Weights of a small image classifier.
Training: batches of 64, held-out accuracy 98%.
Rows from block 12, named by matrix and row number. Each number is 500 + 40 x the weight over its row's rms, rounded and kept within 0 to 999. All counts start at 0. Numbers have three digits each. After the name is the row's rms in percent of the matrix's.
# short0: shortcut pointwise conv, stride 2 (model.blocks.12.short.0.weight, 768x384x1x1), inputs 0-127
short0.317 104:488512495581490464484572557430534502444480538490598448529579437557413497497474477595530517548577560494503534441482517424569512504510447548633470522471433575507497532465478485473437496490512498455478535513570508546540488485438499425504536469464470620529547536460522477482491519528510475505497457530486480513573502481527434506496499469512542523532502474508463472507488513550549528440557
short0.318 094:484489522502464420497524479574492529534492554436510525509474516527479480487501455507422553536473525462492494493454502529483509447559472483526530472491466558515529547470508539562564568457519509511498522479458466445499468476460495474525523469492477440422529458487494410531550549517437472533460541532508451505479538490574446499567520519498541516449493554558514474533526560469570459505465
short0.319 103:500401507499526485453517544511478521470501512523482492507488510490494455477516437481465463536512493505546544528541480456436559462522548444460456510530496479510436457627499496450547482474505550527535478488484486505465483389497505503451502449518484512430528524539487497567475524498465485518437485462517554465494488528478521481413472547517543507505524554517581415500426542532537509539492
short0.320 084:560508472558482477496562507501530510518489395479446482475478502432476472555473557488508499463497468520474505452512492482398519509593497534507451525454462542493509486540450521486518487430503525532393592488479467489469552481454585454525480446532513431537454539498504479554481527519459565489523427507496525534505499504509460532455508549521552471459487473477515513544478505415482508566436
short0.321 090:467504549463495540540500460549470546568490479510516492472502476502514461514442484445583532528461485526471493456589553503492512458591475480526526544434590510488534411501454600536498535475430488518556488521439500470492480494496564494524522528528451447506472532506504480589410484478450507485591434497497497514504562498470428479447479468473469428522495430506511470493562464527481526479505
short0.322 100:522499528499494500527508435441445531449525504513517506573489478480534525500389429497558508473524488510512465499535473470526513499453538522434490576490592497506490522516463520543446539539493626413477497540531481590506471509498434474505460435445571544448483550467460483586519512462445465466522492555480453518457510512534546494457523587556476530438541503482489500441449525515497525523490
short0.323 090:501503508490416500470558628521479463553481498592492520482533491477502546484524481495534543469475561491539525499471542501489531510482484556478514522503510531520467516425423477572507447512493502515489470526458561510553477516508634552509442453472463451532502483492516543511535514564521511459620562446559500540537598474511501554483491517475440572598548543566513511519486511419444416503498
short0.324 113:515434549456523454449498525554521497482487550509490465554590509524545507478554542506554532498498502521505499519516553445519517455588498477483498552513508565547541543455506463411559497453570536508520535483381522519529506441485463539506495443545479470471525479525479477520502440446521537498461391591444503472508467451476586490496481495499526479501497564620547470479473457512500466523614
short0.325 112:570499538447482496542452599554469500470479476523441449541554482521516487508489454502553493460488534459505427556488561450524537488516558437599467495470471452529596517461536450502504512490457440493508498544420460505524509427399468570564466451526480481466540518443459492507468474574531519477480520550525502507513526447443458606456512482427457518525505546525532455463476477453549440508395
short0.326 098:514510468443481492479480391499575496456434561616509585492505610513454510485555538472516518502463486468512490489583468461484497509499493492479488536519510560522568466601498483478461538484434477516487475466525529441542550542506535492477456450442526486451485557507536509558500526490524450511502488413463456476457516519572437530480430494467493511504500474516404477506534501553491599428467
short0.327 106:477464487468550472534530515455453494528478525564587523596531459531420518507506536436441540464533571462561488490464515547483501467488487453505539551485480496507526493503442402518538493464493381522489474489432557528486507462458504484424507438529512590529563477509515497570498442480517493582546545501410489520450534475471502509544509594464516445549459527547496578565516506525478520514514
short0.328 106:453436547470454467517503498527498536524506436533501495558454507508531483573496513500517478528478487555488533500493435489509529527541449439530507524501547443545537474459524485426491590496477547507510516460514500550524457569475494535459476513448473465471527487544555523527479448451494436495463504445597492505453541458545503477517523496474478559504574582489515551490448525430540542499465
short0.329 111:560534568507451500489487449446555525548476463488523535484487521526559473508501582527471467546519523512479453507473451510506508464556538520458513512412576525443396529455489582490530402489470477516478507534485483507509444516489416461437533473500539515530551616478530432485485507523456561505514484484526522490510489456518553457496476511487482460490479472578499528514489525487443525513480
short0.330 089:502506474484457450500500464549525449526487502487534510488514489546462420496510455461509586516515528482585565468521532448529479530528485468576470539501506506472568470595493521556486451504477480447460527439502505520481511496484467496529513478512585533488484567553536471449474500483548459472520489541505535498512493488471484499558486559540470459509509525493473448442557543509456533453506
short0.331 090:428577452487485530515485560500534495559454516516482517469481467522492528490431507508520456465519547512488477428491499540563424519579480525560462465578562447469489520504551487515552463538462547543480501483466388578484488406522486471517504421478440497483516554512532471477504702433537500559492495497471515540503536530513523471537513502448459469541506448515553527513500459487482520506466
short0.332 094:481494528506556511509471447473471511492445517567496500583478455477516550512472478505486528554444540501510468518490524461496598501506553456527584502477528524404501504472496480527520499469492484500501515450442505430475500489541460597508543549444485498525523532451507466478449505449588526512522536447504547462431539517505496434543478544525480427435595487501420578516493474504488443545401
short0.333 091:517475488530474477484469474523530509489516498599471450513559502512530475430515521496444466486508501493497455466550494548481427489554549530525456447538510523425555491500507481486564483486450488439511463530515618503595516414510511458479508436473564502544480510560502484572517475444576515533536430511490468474514489387433525459472457512460515627447536473421485551501523472559510565516561
short0.334 107:474555484462513544441518518430490548420449472475494546489469520518523455536474470502473570563431509469481482519477415480516501543538530506460605549484563437526477550461554529424532518570532437537579462500550428492525483471517514562510488510520453514479499520519569471459486510530481487521492503519464473526556507487468501458500526500438490505441547478419547492576536508509461512525475
short0.335 095:474406533522450477516535450468471534490538429463456562550513577542488515497526514578444481540441476475546494488571549518518501569514427525458489462415488489509525505465558522524445523577509519500629551433508485584485470565463514471495532570461454481589516579540569460518441491476454571538522574501462450523501515513469571471503549471504472478549490512457485477469447498460523548485503
short0.336 105:457512518516463483530435519419500519463510512597635442459490494541568485453498513495529538481495455538505453509497445563485527492538474478469509585512509574480531495476450554513478468461460507534434547545435480485534538453451556448502482506461565467439480447490529473497489469483515532465547493528471528495536607541571477451476493489541476456538477464532531547532459481504492543481454
short0.337 095:485519459478420500437498447547504487475507458463515502482506511495486470473576538487521574515526451473493486563536521524453447562499493549570504607501422570505473452516559498535490485564492512468502520463555522476542568527447494520579464515633483469480447460464468522530452465501538465477465478457509547477528465525543559430470494529639491514536502561561529511507562479490477444563555
short0.338 090:484477459518526492494358530512529580511473538500546465421539585508512489547497494495597484524532444456549528460516513449593482505454447502582592502542501472512493480525490563422515557534486482483535453492436453548448470540507487579513463545441500512516523448538546465539532505510523512500461474545462443512549454468519444423470472507487483488478538603427513517566496479607482484483510
short0.339 103:473489495551482531545556558582560498513490454497497520559523491511629478524471465513473439513504449455472437512463531509587495493535441495522520468435513493487528552491475579459439514543523475491512498489453451436497465497537447501486537468487574491520471519581508521492473448532463518556534514498487491496509540436508500502502499554520470505413561439546504509558558506523534463489452
short0.340 102:466501559504488507452479454446533537520455534506467559555548483485458432443478496582506472463477538472512511488532564440445561520542495457577457438437533513458488570515481517491456581500475532449488519554449511494490541474514509508544579524499537497463454479517470498442560518540479522453501608469550461480438507512523475497432528574451542526500500446539559505484512518520518495487411
short0.341 104:524449458460642487484493459491494452472494494501528490506472388506538527547481479502501482459578454470486533488522471484482578443498465477538477420519505541509555473498529534496437532396481486502444500502539471429437506492550511476477545512492423561536500507570497519528414463537553518556533466451521509468540385481475457458455499511468508530513515550513499506433477529505525506590540
short0.342 082:526491516487498490568513477582552491474473527479503498593511509526492491531436540515510487566488537459426512627479461510530549531466471491452531530435499499556555512539495439566529539535431513514451544530504465531450526437497491447541453554502478494512488448421520546480501524439552498498514562515544491481510523555535526501492457569512512459538489485526484452521508517515475483473358
short0.343 109:534478550485497506500465532469469475520499543519490500511413463517509536484517517541508460435522479405471503517445493492472462478535527505518580530548536549534513480555509462392544521506486524487562530592428497535552454457595456471531480530513538509532504426552478499496481504517508519579495566464494439494509437479513566493552538557571518472475460595458557520458516392544485523475455
short0.344 086:449556439490507535562490552494447493514478488558511542531548499513532512461481536461523497492492617585534554432538468510515571512518514500522491459516558536473457537471539379524498494465459469483513456517500454551466474532465505571503472455550442478500519494440525509500515469514442481484419464536490560489480542558498496496528441470519508482463478518513528512480432474483425493490457
short0.345 098:471459496515528537528474479481478454472519589468491543483477434485515469516461504545473552576456501486512513542481477478574380480473483516561506518500449497562499520493541488507459576515468557482419480524486484497485486468506446501496450522526554600506587511465516428503418492577545528514551455492531524470580500428532488493513500446497484545546464484543499526530526573493524454576495
short0.346 099:502457495490500507440505513483536495514540459583450456435508518525526495468500465466470539553473464515479514615578536471443512525491532537518564458550506489487427536489469516444493511553522518438539455506489424460452503571502559460460499569490470549478468498418551528456477465485573476458442531519473524478457494486542535549470548532513480481554548494472417488444508541479458500478486
short0.347 106:487487481504489491491472461519536483572484553464463457475501504502488466469540477442484496563489497513546602526571507564440427530441456509542502578509448512415496464558484561469487460539435506526465541537474502508486454534488473543567426421537518521537514479471472496535474449452499560512490497488469531485521456530531506452483484548526541507536531538635547468508505500478467511453547
short0.348 103:520543496494479492489508524483488510419493516514442538484562498539480501467466514501487488491557503535500463492556514464436498493595507479468497556529555515486519553474504493516449508560516533455562529538454538488489507517515440492436464563484544557509566520504441475549496495487496520462482467461593424536515532524537571490452517551502485530448478549481545487434564479531511473486506
short0.349 109:521444491523530540488546454476436501499485511506509524502483464482540579527453477498495539467496452525522426492543489518503499457565483464510517471507551484500545491482479496485492511456547488468480467468513537474497463619503605448535570490535513467469529495512576448537506459460490493461495426497494486497491509510475457503440490481571553511436500422517495541479443459444478512472509
short0.350 087:449511448512501512444471459501501457549582522467485515515482459489496484497503487425519467477483515495492504471477496591538559462514540551466422552544501535499481535486483532486456568480544532529469566456482498481532523491545498463565513515500431470469545478505499461507564474528473558500524514443587502422514548502540561495522482525522502530492490435596499490513552449525461457537531
short0.351 076:456470514509524482485476449490574497557397519558505495479503490532476462470557520540469441520495503615546552484478496476484533495553481509556399498535538519483495429540539471472534450524519511589426475520464483537457539467495503512479495451498516485489519541492524526531427651514513448525466529463485536513519474537515504554459593492471443469542502471488456497518457450551442520573489
short0.352 088:518506478578589490484549465479485492554466485505439494521478484545487520455414522509509630520452501473502462453570483508451682492551491560504526518482450494511479482552479469567479492523461544470465514499467520506503445422529436488527448450546538561475494483546521456456436526492538466615606517565468556520519505518491585538478475561427499422483484560496537496482472435474518454511561
short0.353 096:500508531462483544541461556537504541480480525541519491484525535430518478473511442464521490540536466537509440468544488448421392532507514568450451473484495576528537529564523566441463529583485428495418513483569438508433430450495564483469476559480505445501494432576522470612531455521513480486441530534463483452536555462545456528550495491498481481431554617508523530471556523474492449508476
short0.354 110:561515460549426510538517524564457521546498452505501563540551474445574552537527479571475496555438512564553510506498516537551473539554476542494466534536531522518527590506524511507553460507551461475452509544514449461506513428496568436543473446547422506497495491515502482455424510484506494454469452487489459543438484517490472421515513536500435505497534475430498502607472519520530427503473
short0.355 102:460440474514502565527531481530493532472444502512474557540529483530433501522509516525569540441513495520487588451497500583507508485504486468445558569473478459536488466530519534449462544493505457418449489486523528524507477581472476555477559441476522509473502504461505468467469471564581487570518508546528484579534467464518494522538503567453460485545562543459495498513521449511529463463537
short0.356 108:485501554455438511545533502481486497461542527450485543542539468478576492503518500485513482506518392537447524477573488541455620529443495506486507506465423580467440453562446522500499539534498532480528468536561491483487497506446504631493542493581494557505611490542502535489528395477518512548467530493543454531487553471506500488535469545490548444579514483470520428555457549514466525502475
short0.357 101:515480504510454472494548549533489577512492505477503513488491461500418466559503494448467425486515513478459511481465438546475525444480458536430531532492451496518518523554516450474490504484534543508486480416527493496514476534545507475505473506476521527529446493490487518550500524560467514468521510462525564479455501476528458496488513578376498411411528459439574530546521537509514579592477
short0.358 108:455541530456475513469475427543413486522561535589481473513498500479428503557462503511438505503457521561507451511475485452490482483523566471485483514483466530503539509454512495433498519472467498429489473556528443505482526428463507525586455496490510522504508515483505517471506554550474459484540483498433493449336506562546499518495455507576454525482539509442502466488449487521493476540498
short0.359 098:505473593485485506524483430497517429482524531507445564498519509486532444514465548572469530497463401501542472533494499469498506531543499452441496477452475485579519501463489510451528547516485571495497488524501537458551514444460591565432555443423509559511537525494528506556510525454491447506522451444399465534520539556506571469537620523488527491488530490488409533536462482478441470468577
short0.360 093:545440469439533505466433445524511544520515538565549535458479609489475517541472494514578482547470473510470563496585457503485500466502515521512481527462506503520551487572484539497462545561421492554445504480528477486628473513548514494546497459465482417475468535493476527496477474529559536465468509476527582534471518489502506495496508548566596426489485513521527465501413486517539593559418
short0.361 110:522485513498535510456476484483464486461511545483422528482481519592537508511441505534449551490532582475574584501474476489501461545426449482545548579432535606439511503481478522486477452494457461460475477504518529531413570493474521529474519425505436545485473496530558523523544508418455558486483545455550517537529404484562489461488498535527492508511473588492455496506512516518527480557534
short0.362 090:533537533569557418491478447430468504477527519524500515601560435483489498464521401457531520565502486543475468463456468499480471517502494527570528578483494543532469542442532474455490478503454493427536543526532464537535464539491452507473545455501493548474497487470465441512451435481527524482516460448490473489481536468477469470492511480480438517515551479449518444580552546490482511520507
short0.363 099:499455530568543483529542504496529493484570499491476501547483538482479461549529528524554432505532530477544580536575519442564515427527554445576500564488497511492532547472516538555532528518519497433457453521530411473491466464569578453557503466555561518452497487498489480501558559515468508445459444486583519483470489558519423499504522509498486513514493549494523550519526524440530554496532
short0.364 093:448467508468507557468523430438456484477528478518482437410541553501468469413554473510472503484520418517528560544525520478509488445494490515480455503503489534481519458555494559455541516511613506532531454434490526555406489525527556452484511490508475466544469537498556543478529470518468444457472447503451522486482476580582500479489537503455528547469536419500545428566519492501525480521475
short0.365 115:519455517454448483494532495436470446464487533519498557497531478496465404462483465471486507449536475484496510479478509491497554599501540486497524489532468473497494488546481597469518466527541512482474506506498575606583453471483483599465447473573440499524529553460578497499543455514535527503525508567532497514498480463527500537540481479504447570580449456496537496529422505573533481482542
short0.366 110:539464526497510388504567518469497466584549532480513462521503477508454465434453481510483487553506438485525518476523571533491544534435539496521507386498484501510544402442462502540440489493467437517538508462540528563577507456422501513510488505483588590456446452581450479514462472460458446493495507429440476505455493496545569555498535531512513566466493506526527411548509550523472501481510
short0.367 101:470521504481486523479527496500455474497518534414479487566490416582503462487510497552546498484470525518556524462518503466651484516484464497567470569479561621478471449450519497449485523487545524478499569499472499542486529533466513511505555503451602499532509520517521487447514525440516479491495527493458493513470484447504465430515523564507478502479521548483459503532525496526544510444503
short0.368 114:537462476508500418552511595532515465554448575484503567468460594498534490463456503543454502487496429485519502528522480497503505550504501556518514528496424498469562420498492477452520509650517455451495421518453542547600522403532449518565421478529560440447458458578478474497513439476476430509498561470557458445513491506481526561498509496499500533477559510474546461526534485529516479470471
short0.369 101:476497518541535496482470486502549400473472439530490448500509486510514448458486490513460496529505471438489511468460478577493497516567485496492608556494446472509528465527527483408539455559480524493536464514518527547504502533520476530469492481437524497446502482544502471476490513461560412457502557486550564438499478428444513529464457508542556575448470462499484497506447523524562508486514
short0.370 109:557563522517523590538584555457516466505521482391442433512482590529524544537516473580499492503497478547532461513479512522455517552446512510431536476497517513490486465515440513495437466514509525490539506505512456577484509462476556511504471414554490498480492484483560459550518494523529538498578510538511508451548507468563490572449459461482503558489485521536472465472430527482518554457525
short0.371 101:553518468449448530513469487418500455504472499450556536513527434483553483455497450507493508516483478496517458485548545530583554507473532521482476505507626501612450441527535572489556522502493510481513475492551514560525455468460456487523536474442472536500477535456544477602447446513501507545525515527512503464464451507472473490495535555477464468528444442438399501507477552475502409535523
short0.372 099:485538448479482565560510567416573500447490559533484523571584473490488495515507491485459531591505498458438495493449470538477477476549490512541483453564460497508537489516504517498475441431471482437611496515522460468478479499446459474474506471487474413547473498466447467512474464450501441606497509541444547516510480434503533466387495500535543502504471510507527521518520438503552525431508
short0.373 087:509511529508533458479413558412485524467476412455520501532443477515570514515528523540541504521464522482453559530516495477456453510534460551519491492535504487478519411434478508470492545534506505532486485490524483551464469510502491494497434511563480452485494556519447450504457459456530510456527535422486555482444471478559511435463502454482491465465542487540535558517524509545545459570524
short0.374 103:510564562468521435493465467550510482463512533544451475522557494486505498430511484443513469503495573442499466490504474468454548510546513472560527562557638504553488485555498446518476492497521459496505385551505472471514454486494561437474558492514470582544532502580482487434507477479487541508510396532468452460517466572489434491490476469535559469474542541524449550461526525507466472534533
short0.375 091:509492531548486416566536481435435542513545502550465561500512474524549478504504460559453551549571520518544484545560516466449534473486509466404474476500514535460570525479512550511483488518502472553492565527488500450531484488483514503531461507520453429525464491536497521430461554477454523468476467537513442521522473491476505551440497484527586485566471482427524495490505501473499582496502
short0.376 098:498442470492527503508460506418516468514536523582515573509483543507523464564521515476491480490512520452442421556493523430518455498547500514478553542555508600523547465508461456557458482503519531437550402522522527479527512490494545447495452516555466448469478520457460493503477515505540501495491565484556469513504498477543517541518463484541462428456561542530457435435533476507462515514479
short0.377 114:515484520488493482502506522531476480483522492506509429481583496547485516550414512442501514517504532418476510475474476504523530430497525431484447510526442498488522513496558517471518431568486534523457467615533485444435441478490475495451416522515473513464502555545502491597557521473446496492571564510479480502588443453533469514490488440490532479440569486539571402509496494512518470437454
short0.378 101:493480523456460532447506503471500591490504486522493484511429528492507586507451500591512462433492492517507488484515537524479458534464485450486488562487467507514578415546425514415498443470501503548502477435467486456478553433535485442521503498466478500537449488505462525528485500629426444464470548458468516518520480507494460516483512507505448541465444530437493527548501468470495487476518
short0.379 100:522492544496571513533482516446516514493490499561512483474475460516422523489493424466527431511480461610483565488497540513505510450519471488554505533488508517505534465432533466517476505524524444487497532569527432563547516527478518551502541436516586472470448528451468484546491526457581496513452449495497516489559505501478479582473484454493518541490391468503499471494408511506424504452497
short0.380 104:516533501601460471477510570487473490506501523482514433463532405486415499452532557582458478562457542570547488464518588465533517513471661513528445519527455487522526529487523454466531441541489494556567506529506440580463480461540518489442554554470499549566489504475501493512512458497492435492461477534459507438481490475469637482479539529529529548461509553457529489442553538498539454481513
short0.381 098:461491540572473538523494537416500492533540471585537496493534528419537541509552560495503460506431446479527587465491508519482479465479490480546519472478505534549485467540461494524464591463485518510640451527511443470499520507424488475497466515472491537444457491559443457496501519523486474470465502490532515417579429491539484437529479485447502486541517548553483533562543492521501557499480
short0.382 091:493535583476564478494481507482511512500453497509516450486551501517452633548479467539505433428509505492452510612516544467571590477535499587488449472510499461490572544469503481435561494450547553464453474492491570495534516533457532574484535517478468509476535489426565476476524504397451460471508467473494532501438435492468527567501491494500499498520531421545462485509562519569484502475545
short0.383 104:551479626494530437513501456425498545465491535473533518470574559512545517586541464493507487572489493491490582469483505493498552472563537509583467454480523497476522486544509512510548479538472489540568491452572505519448511492428562436527506557483476540549444490535473471505480426474490456522410488439435515522484522513530579524494496455510506566517536513448546524561539494494472438497544
short0.384 102:473475512488427508507499518513520507491492508505472486454513474532496538433489485523520557460519402476480468462537580453459480482505446480479496465508451506466470553473516520518484521513522551524538470524446580534600507457541549525519533453490554536532435455532473477513520496495463464466529447558560516516562500474479463524450510448453489701525570502427559566422456495497517498491492
short0.385 095:527515477419497561495437423493479484468494545436505436476539459454461531595473501539495440528509524491450435522511456493395508554458443494474479699455510480479532505485512442595496443478449450487487528466557477482529571602532465534527497515612525573543495418485516523536557508495529539609485491486532473552480483482401514468524459471468422511432593472509501502458502527540499493481445
short0.386 097:569476485613475537467537664502491451503521512534451554489678517500511429490513527516535482532478539516496449417470543464549444538460490545483518477551556518498496499503461527473481543528478482452492547518495456440434466565519498472515495548518544470518469499528498441479492509533544462510531445452476461437483481506474485484488554559459470427533491445495576494571497560464559527451502
short0.387 110:540523470475552554466468524532537441503530552460557507520496487461509463505517457485439499457533495449483559532495572445558463562445488583475527436451459485497505500540481499484451543528482534503475545465586458480547455514502546442499454485499504479470561529535574511489498452504462528493498505427536464434543455487571521455507444531529480484439519457500501510503465486550510456528488
short0.388 100:442462480494546495523504517482482515444506467487507410560570485525459567527482567509513569420481467505521472458499480514509529518498499521513575469540468581453532544446535510488485491497523559438523443608555385503510480491494442481470461623473474518565500472565457466514516479534480519518543539549518491490516508545465473474481472498497511547490507460492533429605468531545512447523419
short0.389 106:493468485495480494514496566517445462481505561529461470541572468452447515491461553477509471560481542484474543504480516472535543480487494456375546526386421475583492485536494503495534522496469423498535534504522428472529480436442490469493474493416441488473458488504477499618546474549456506532470445519429546547450501498555441463546455533437428536528541478549503489458440507465556418459514
short0.390 106:486518493463464473506499483514476502531546538503552521521555559551446441441465507539520431520500480520471484477529517481512493511544540505460496522568415451460510494469524564470487530477499556471529429400510512524478562528488529449573536479493561514465540585558494491461512498467468510492486590515522526512470540545482528555460496487455485562526607476558535600462435587449493452494481
short0.391 100:468435498531545540589527384510424492472489413478545466452440483501485550474462550483475543491490512531448532487579491492501498481510435475473443480505485529577536457479468516573480538577467445491492490467434440437484430424519484592525522467512506579541533477531483459511500491527545468627563478548537496554499471495506503476556517506560554512487483461450537505498484525510530517504455
short0.392 112:485528562476478611427457439467455438453532535454489547530539494466514569489480448478488466481418481477544478462527461523502488485461534449481528485443501494482546478488537538503528535530533490498504438532604536456531465460483534500450554493477522523464555483555492565508477480554480565596477468517476507490579546465529461502511488450529474407580507468483506518521475442531537459496484
short0.393 088:488541526478524512461545492506487489552544497487561460481550518561483491505485479463513418622451441561503553418537506441514501480537471416464502428399490523481488486495490386510422532459496499505384490464512492513512443473564486504546515521515480487527559475491451465484476516525510455480493516564564493429438488497562469520515525531425443495512520481561483441556501476531534533490488
short0.394 093:491522522466468526448527604534496534469494465526518492508508476532483435475434520515522449480529549526570557501516528445414502545463465516465501487476427525542465494436484411558500528446499537468514476539590539474503506543493535534486509463442478524553531567482531511475420504690470482512577489502526507520510517476544463463544524558460520544464423576486421508512554530571530418543513
short0.395 105:565502472500486499542440480488451424499466526548587437431536509580535554525481533505432519516637549549490531503533510416470457524468529514432527435383535512496505534492535568510425480477421563479450469569494523527531471490468454511539495474536559497606529503447499574481527430479452516483539494509523493467492504527468474578508557435494469480426492548493576464494574494473477458503461
short0.396 083:483479452548462540556521544502464515539514501470511465554522484557540468491481480552549500593484513498538431483520460497592509478543528434512460485481542476467481595481492397544552477471532512481472471454453500539464503462467456484531556553527517494546465483511538494464547462459475474476557540479501484504417453526481507518425516468505430458477479512568482506455550519541545567441486
short0.397 111:499473446500546476492427537447493528497443580521463477468535481538482474491480455490505555543474481570452550484481482466508451550478496449569524513499564530581502509515519556466541446529512463506497506515579520443456507460486428562466455474473514563501476474489507521535504481549514565536474519469598562522535508493451444408443459529537473577491428478518554463434507516500454530476468
short0.398 086:461530535450485517550558466520534493468482505505474436453534465488555461510583513473495513515545509514458563501471428556493453491508566540474507547471478543500531443526523437510506502531524580535572529484485506568501437490585438538519495548496556565459429490464480421563482452496474563556400522520504475440424491544440504509499486445479531455418451502525467546487449544536561489502563
short0.399 094:505508474447536407481481431493497520444505393519493444419515463560508430455533510472508582510556543488507568520549482563469454509490480506548549459497468537489470489440491516464490514460479459396530487419567519462557460560525562547471471467566487528547510521533535480495486441515558441495469456495509498545469508525544415460486514522592446508544478494479512498493612453522535518510465
short0.400 101:509538452488489498516553485528502482532442519497491528466590452489360523456567563454541509482432520452468462424553549478569519505524502494497471500578482467476560450459482512547440497508507404504505511388462501520440566512490496551468492431535594518538485446371547514448564507482405488514481457478555498484527487529495518464514487589469492485440462555489505475556508488541511498500554
short0.401 106:520485502452559465469523517512463462549512413530488485505469457457540468531518490478530539460506483583527433434496548504496497554476574455515502481610450489482438465599553463476506510426508494447520503458546521544506523473488514480451503499514471513525568498560509518504525486450486495746499488486490483465448522444522431456418495464603488532531520527520437465511445478479571482507517
short0.402 102:417540504425514487492546511499516501552544564509546497540489410479505517477511419462547488462485469487527463507504459650487506450515541566516426543503512491488491461525550516537453562514539537419464499481477464478535497505489494500507523434493518429489506434499474473494620499579437469486493524452446521508478519469502503488484509423489501428501451437466538430576459531496457504496506
short0.403 101:498505498468513480465525469472516516499492495544516509568442530460469507482474476511476555480475489473528521512462519516470462556551529468458489488436495485491474530511568421501557562522528504538466567521461502522536535507534480516546488376456449500518457418474630493488490501525496482517489536582470511535544534552501494517508520448531417472463482468479569476485474491478466562498475
short0.404 074:435571522534481508569526510471493433561439483530497537578598453526499520472547464456497448503514459608523539469445511444560489528497471483532493479463502439524505488522438458434534456524582557476542503494448528497461553448466507467472509514429448566525512450489495491564505581527514528409495556504547543600471493511478476574472497533552518420487524436482453522521502554554516495517419
short0.405 123:492504519504525491477482420526494441546494526514582472505589489464508555471457520527501395491503463490468524487483471499484509529571471443538519518526510535464549550554485407476536449477499481474525506538509520483506435494530446463444455502466515441513506484492550462496422519536473411498494475506459411489601588552517523529482523480484494482417412484502422501510501556515507496490430
short0.406 102:506414478468491514539525575536511519502466487493424474527468487500517501489491447494473569486557526521541483474479577543446580523525430523561547479504474481445437455482492494433408522453662540494428545513573551543554491479484507491526516488459539454469446458487430519517567453506533502412513504530529580503528536509422461535559541552577476539522490532498505550476562493509527546460460
short0.407 100:523467479445470560520612498555546494432404538436527504493470472480468471461497454540434589515488508475486467442577462525465632536528481526546477467453436498490474495542488457517494548424539510461520519520555514529486453567491473573487505522428481516520461556545510543448486522473478478570544499518518515460517555533596506420490497461501488449461438521457484569495522523481494507503482
short0.408 098:499472478529524489481464453411473450494507509496536520402501664459481494476500498560489536503548481486500499495511538517486500575450421494486485537455447554480570539541465463535538492563439471492471514502428481413524550500513565423529445422462489487484504547473459508518475508510448439480448510533564500478519514483494445517469504492520597486477486449519484562475442469514498606506451
short0.409 123:483429499439476523546473561517436473481448504519520507508503489462491484509456555554549534458494456521452555534446497472596507500518533523485467524460504460570579465556491538498493545548547463558482525448502467520546542427480524489504462512489519550515516496500486488469552433540497570549537506505537538496475560545522467441531475561557528472465503591506497468538444492496462504505509
short0.410 098:484555477470525520446530488533494438449490536608449496536523521512487412463465511514493500513530522486540486567472489494509456482494524593462550503550500546516522465431469474482479475533514569508504510436487531454486451616460528474484469524462429502472445441453525465488482438516588464522471545535483485454515431479535473456530518513540526494525431465494486480437620507503477460520506
short0.411 099:539468499550552572527549498451489478506501524481505501475506485460521494491434513467543448475437468459439473466481487469491580543519498512461483497524455492566455479544494622441528511475473507470546538540460508470514518515494427524485496531569534506498446474439475485470475518538500483503581490577429478514519499420557509490539509443449500505485514492543484442491471559492548484485542
short0.412 093:540453564493509516548453541473457521493510532498519459495484479443518525518482505521495434535558473457477556505543500558534474480510491511431508554514507470501502492503443448546426516497520521477543468456523476563477546466516493474533567525522541590448398435506440477489487555478556460495483472531519450506486459491449421536511461524499477523448483503390526509552453547512432445505529
short0.413 089:431490544511424465539520544531504521486492437512479564569512459432503491523442469483494458567510476514493425498579535485468458522546483513446501527568471529524507592486536484532462542511587456492610505451546503464513492470483442479389509417473504468521485529516461510503513585499438551551508468533398486480504510468439576466500529539513490512516479484473466492510547477523516555487474
short0.414 090:577506470470478534524578508583501458531534530497513535521604484536563479493486490385546472528474515536486525518490515417494510563546500519414499525515510460451469506568541564571490566446490488454563551500525446560524530522486461473418507545503501553472468531516460513528418420509532504443578471565492487529489465576485488570443553504537477494482473502480515446617513526541538438489486
short0.415 105:527467511493502523480551483533514460523548539468464460465442491598517543487484469494446535479540487464550482433549429478547597516595436548481488555471493434460518427581530498536482517509514483504545533499547547538508512514433415550513482456471484542494456538506484512492594481535445440408495475477463491417482499536499501559564485497474539455476476511562516505526480512456582447506465
short0.416 100:491485451480558560503488582491475479455497451516471449557473543545482533491451525463528424522580446503487475535503543564498589505468435467424525534495485548488444518470501530571475493538523559463514498556500488528434486412539467473526529445424514458466512518542575473592533538491545450414465581546491523512475483391509486502538507543478475443485504528532497460581497538482502550520468
short0.417 104:542452470497560543501473499559541566482499511540484451521488408409480461471493517538478470562538519486444528506452582494477445579429495425492497450517504503519516482524480517557497489524500479545505419508500518570534450478571480473478464502490442496465498515459434504466501507553474444506512450463527454491533491564547476454537511515530431535527500484414487427486531519536517555534477
short0.418 093:419489452538557503496495534554552486536517497483473470516481458482557456539531530522434504512520501464532499532511500437528472500459513504472470503565484463519528563477477534497581421478504475474504504541482439502483528480518557480475477449575524437483495479581480471521478515516590514505519505518505477453527488465487517485396509509505516579523473510442470442499466490499537506455485
short0.419 107:526524470493454538537504446399502472524454521494447546514587468430567482504487461506566506484456535455522510488567467439576554558533551471506451537498459491482518526493523539403500539518406479470504422485464573502547474463439486462519488480479441470452545464561529430529473510417538545548510535438555467469494415534500502495508501506492464545479506413534526565483512474497473531557509
short0.420 100:481531567500460506464476463503532550495470490492534511518517575482470476490474478481563481509521498451500516517563479410525527511550493508490533496475563517535538529443534531526540432541455547504497491502498540576431509512488462489514466509523507478535512512575494483543585496574479443522501562504502495561437503469544534518488504500527540534495529488459477544452441507449474394645477
short0.421 096:499500491474547437465407517469452529530521461489530606489482488540501519523546524534545460565523514547481476474480504488521488472470612487495500496596546514558472557458444503472478500505511464505535491541485471465494490445527520494441518620525442432575519489535529537536495532491516524545449479437521567501547515525451466497501483471564464479503471515451500486567460467485471488513474
short0.422 126:526459461431447513531504585524498558473524506458550433536476510510466512519456516495573522463505501550487452606484485466469614574477470527499461513495530485503511454509484505524547452467541498531511502513641531483478576439483452504503486400536524512505444528493507490546451511475417531539495516478475462535445545553466465482488491501551511473475473516437506461515449456509450540514484